From a checkpoint of a small contrastive audio-text model.
Training: adamw at rate 0.0018, 4000 steps, batches of 128.
Rows from block 7 of the audio encoder of a small contrastive audio-text model, named by matrix and row number. Rows with one number belong to one neuron. Each number is 500 + 50 x the weight over its row's rms, rounded and kept within 0 to 999. All counts start at 0. Numbers have three digits each.
Before each neuron's rows are labels from the 100 clips, of 14976, where the neuron reaches its largest size: "peak on" is the class under the peak. Only what is clearly more common there than usual is listed. The data: melodies that start on their tonic, played by one synthesised instrument.
# gate: MLP gate (encoder.blocks.7.mlp.gate.weight, 384x192), inputs 128-191
# fc1: MLP up (encoder.blocks.7.mlp.fc1.weight, 384x192), inputs 128-191
# fc2: MLP down (encoder.blocks.7.mlp.fc2.weight, 192x384, transposed), outputs 128-191

peak on: G3
gate.275:458569523522476503537454513472508476544438512497496461526525476580434486563533467603485380550540581414404520501509520510535532488557526511470448507528568535413452418425535516437485513408533527
fc1.275:435473509410437565587503441458571567518455539452568590446467472527550555429474525450437482524479536547532594533444545484522534513458492488480653528494541485406573467544450498501556544588445432
fc2.275:518464416480501429473436565505497552450507448481418544532459445556409484461511497484561443533459622507524524452576469524573400455490508463513506540470531421525517596541516562551524493442540564

peak on: C#4
gate.223:438511489472525515534539576518522440554504538485532514575487488578558392479598521528557461402504529525609576478562506440455555493490448506430460528426465518458446482527513485537579473442515497
fc1.223:632428452479462409554462543512448540573550479509571499466523545452532482563484563499557417498520464562468541458510542456581474497432531494511555514531512560433528537548523479506422377455494470
fc2.223:551532520470503514513507493565528495505530474483525444582468400554470428383568489427570419439561427540584472490536561469420470471532589397499444487475532473475522470522490502496422477543466436

peak on: G3
gate.170:560503595453530484426474509450571465385515507493384601553462443410439531563497564429516569604437535460696423537488481442504546526494467531451493502559487496453477492403475515554522430520610447
fc1.170:451466454587447434537511543546487444487514454568484564502566500482461533388510552521511467462560465497415419525449423510497509436542509426479417530480550562504504457510571512443638476456530508
fc2.170:498479539510486460625457447438535399491550512516481444453550531521534490483474443451487533502424521513399446532526443481552612506438418462515452460450532537541523548491494429475510557545561582

peak on: G3
gate.374:599550527487512607536554518396556507480487482467535434545360500488481558521432488448551500476537486450521553480442496570614531503461449501423543537523473544500544576500479470484559504446447546
fc1.374:541533471509432517455582498425505480491445438483455454580486422481472465552468586487413481419495513555482499531442606526459432543455471463514528473536492468545516498519545538537524448491486462
fc2.374:566558468511580530606499529538444532423490439506560422426425512551485495516482396494522489584548576482538527541571499459566492476486550495475490511439451571500434518513422484492506515527444529

peak on: C#4
gate.183:577501496437574531586528530453561413547427556453559503522450501431550503525483502566650491516514552453494391499460508499554462499504471525493555530567539567460432419505427499526512458515396641
fc1.183:552440497525377596523497497504446415346544564537475534472491480468358576505584534492411455470544412497516484519569570576487530523490463496537527478476580484566515475512490455461516517489502552
fc2.183:458412463472543492541581509537573599415586549519469441577517447465517589500491453538460469518547531458540393526458532494539489576569472493469529545593541504516453458555433522494451529476500578

peak on: G3
gate.370:531621401511502554495494550407504571433497463588514593594516491443452489447520551579475520553515517534484594486450466524466528489519466529556543518549527475494528518474566472592526576501446462
fc1.370:525562558560493485605504589534502510553545553491402462514451541457512520452462500475524506516499533489560436436474568467392534498447457482506519484597396457499615495446531517597478440535468496
fc2.370:388419496483474561452572484465537576458555536550575535481545555487462500433495461546479452498491472516441551521450562553528524427492510551480471519604507457536516491455536578377486512512515541

peak on: G3
gate.340:574598396414415470511606493456490526620523434456464559471519337608450524475468520528482476520478503481537534522461518480425499500519527451467472520458516510545553529508524475498503467440449545
fc1.340:504534553543432552591495523493436541485507481479435476483527591491461533461492512466504444391500541454551491486523515447488529497426444551445474503552496499410528480521550581488532453532729416
fc2.340:493486483556436459459488479519531585478509500475540411447521356441590563470513485512486609514452530483436416575423495470556517507486571502616484485484557534556572535430413566535499544540471504

peak on: C#4; C#3
gate.119:525422555466523504491459448405511467497433543461492470501447400478594573472536471456587491444513516489643537584500458539603492480436514554493516487451479535499488478430433471593480476478536467
fc1.119:504533448443601408498566460458385501531478521528483506465510486505544571482511499457461533599457446503605501484502513451495515502489480507593516537477368411547472444522559513508467431419464508
fc2.119:472493466485459521429494490534481526473380521518499527496540475501496551572526567579477481401486507570487494544439463557423473450573535556578567404516435419484502475505476495501415501510493424

peak on: B2
gate.373:462516439392544489480522531562392497496526463468573450511394498453541552485469546483509559436533465510429371577402505417503532586474526490500402450477472435570493566527449418472514544473557491
fc1.373:453344512467498457478461494541507408470618471524425467538589476469469547452558461469557477466559516516500457533492479507465431521567569474373499497446571495542465463408432538477565512478504547
fc2.373:551509591611481520471484485471522452514507512446474465504620600515464467548538478530551555491599444473563533423530461514415576468499526441390529599487512539445457458425544547512495394498438570

peak on: C#4
gate.375:525477541486611578477399437506500542376519509495555533470522497534465479524487496521503543475573438513603454493484541381529536566457464494393522529469543462496395476471453473481427525523558549
fc1.375:500407567446541530543441487499495554405486482552491545574489585409512468478505491405493586478479483557564434507549539569578497533439433526489451525493508529472437519523417504533510592559416501
fc2.375:482426486467467525499530518430531475516543563595519534537587462485429505573504583554463468489434532464517449490482556545385406525395477504512507451544594413557475511488502548519579471435381510

peak on: B2
gate.377:555559472499552523470525470466437598519501406549442465473434499521431550541470445466457482475474554399520479504504456554475448471506530530551445490433487479595492554457456414522580471561458533
fc1.377:475507476457531430435525465505514474530626461558515590433496440508476461453400464462554574450472472572500514519516446471476481534450492606519515510473469587516455363508477552544566537562496425
fc2.377:640497455576558490415473420542540502463545476510492517503554539392410518494480487431458539495539478547544548557496595573558493517505423467461555501512447473483530463511514550456451527525518452

peak on: B2; B3
gate.218:476493458459571497493500521513516436420510483495522569451437504549474449509527548611505496553429499569554485392513526471501552469497518377538535511572623416545463487503496519575506524524493528
fc1.218:474466490548476430486537456484514528496551478523529487489468535402561405570528500406418524580541513473533425508512498490453563541554485597524500533530621528505472434601524474441485450570420495
fc2.218:439521461573597454509466418549504472415489599358505504487595527470478509574468455496525597472404450484460471505583468443534511463488481463511535494485492583550513530398465506567465507579568516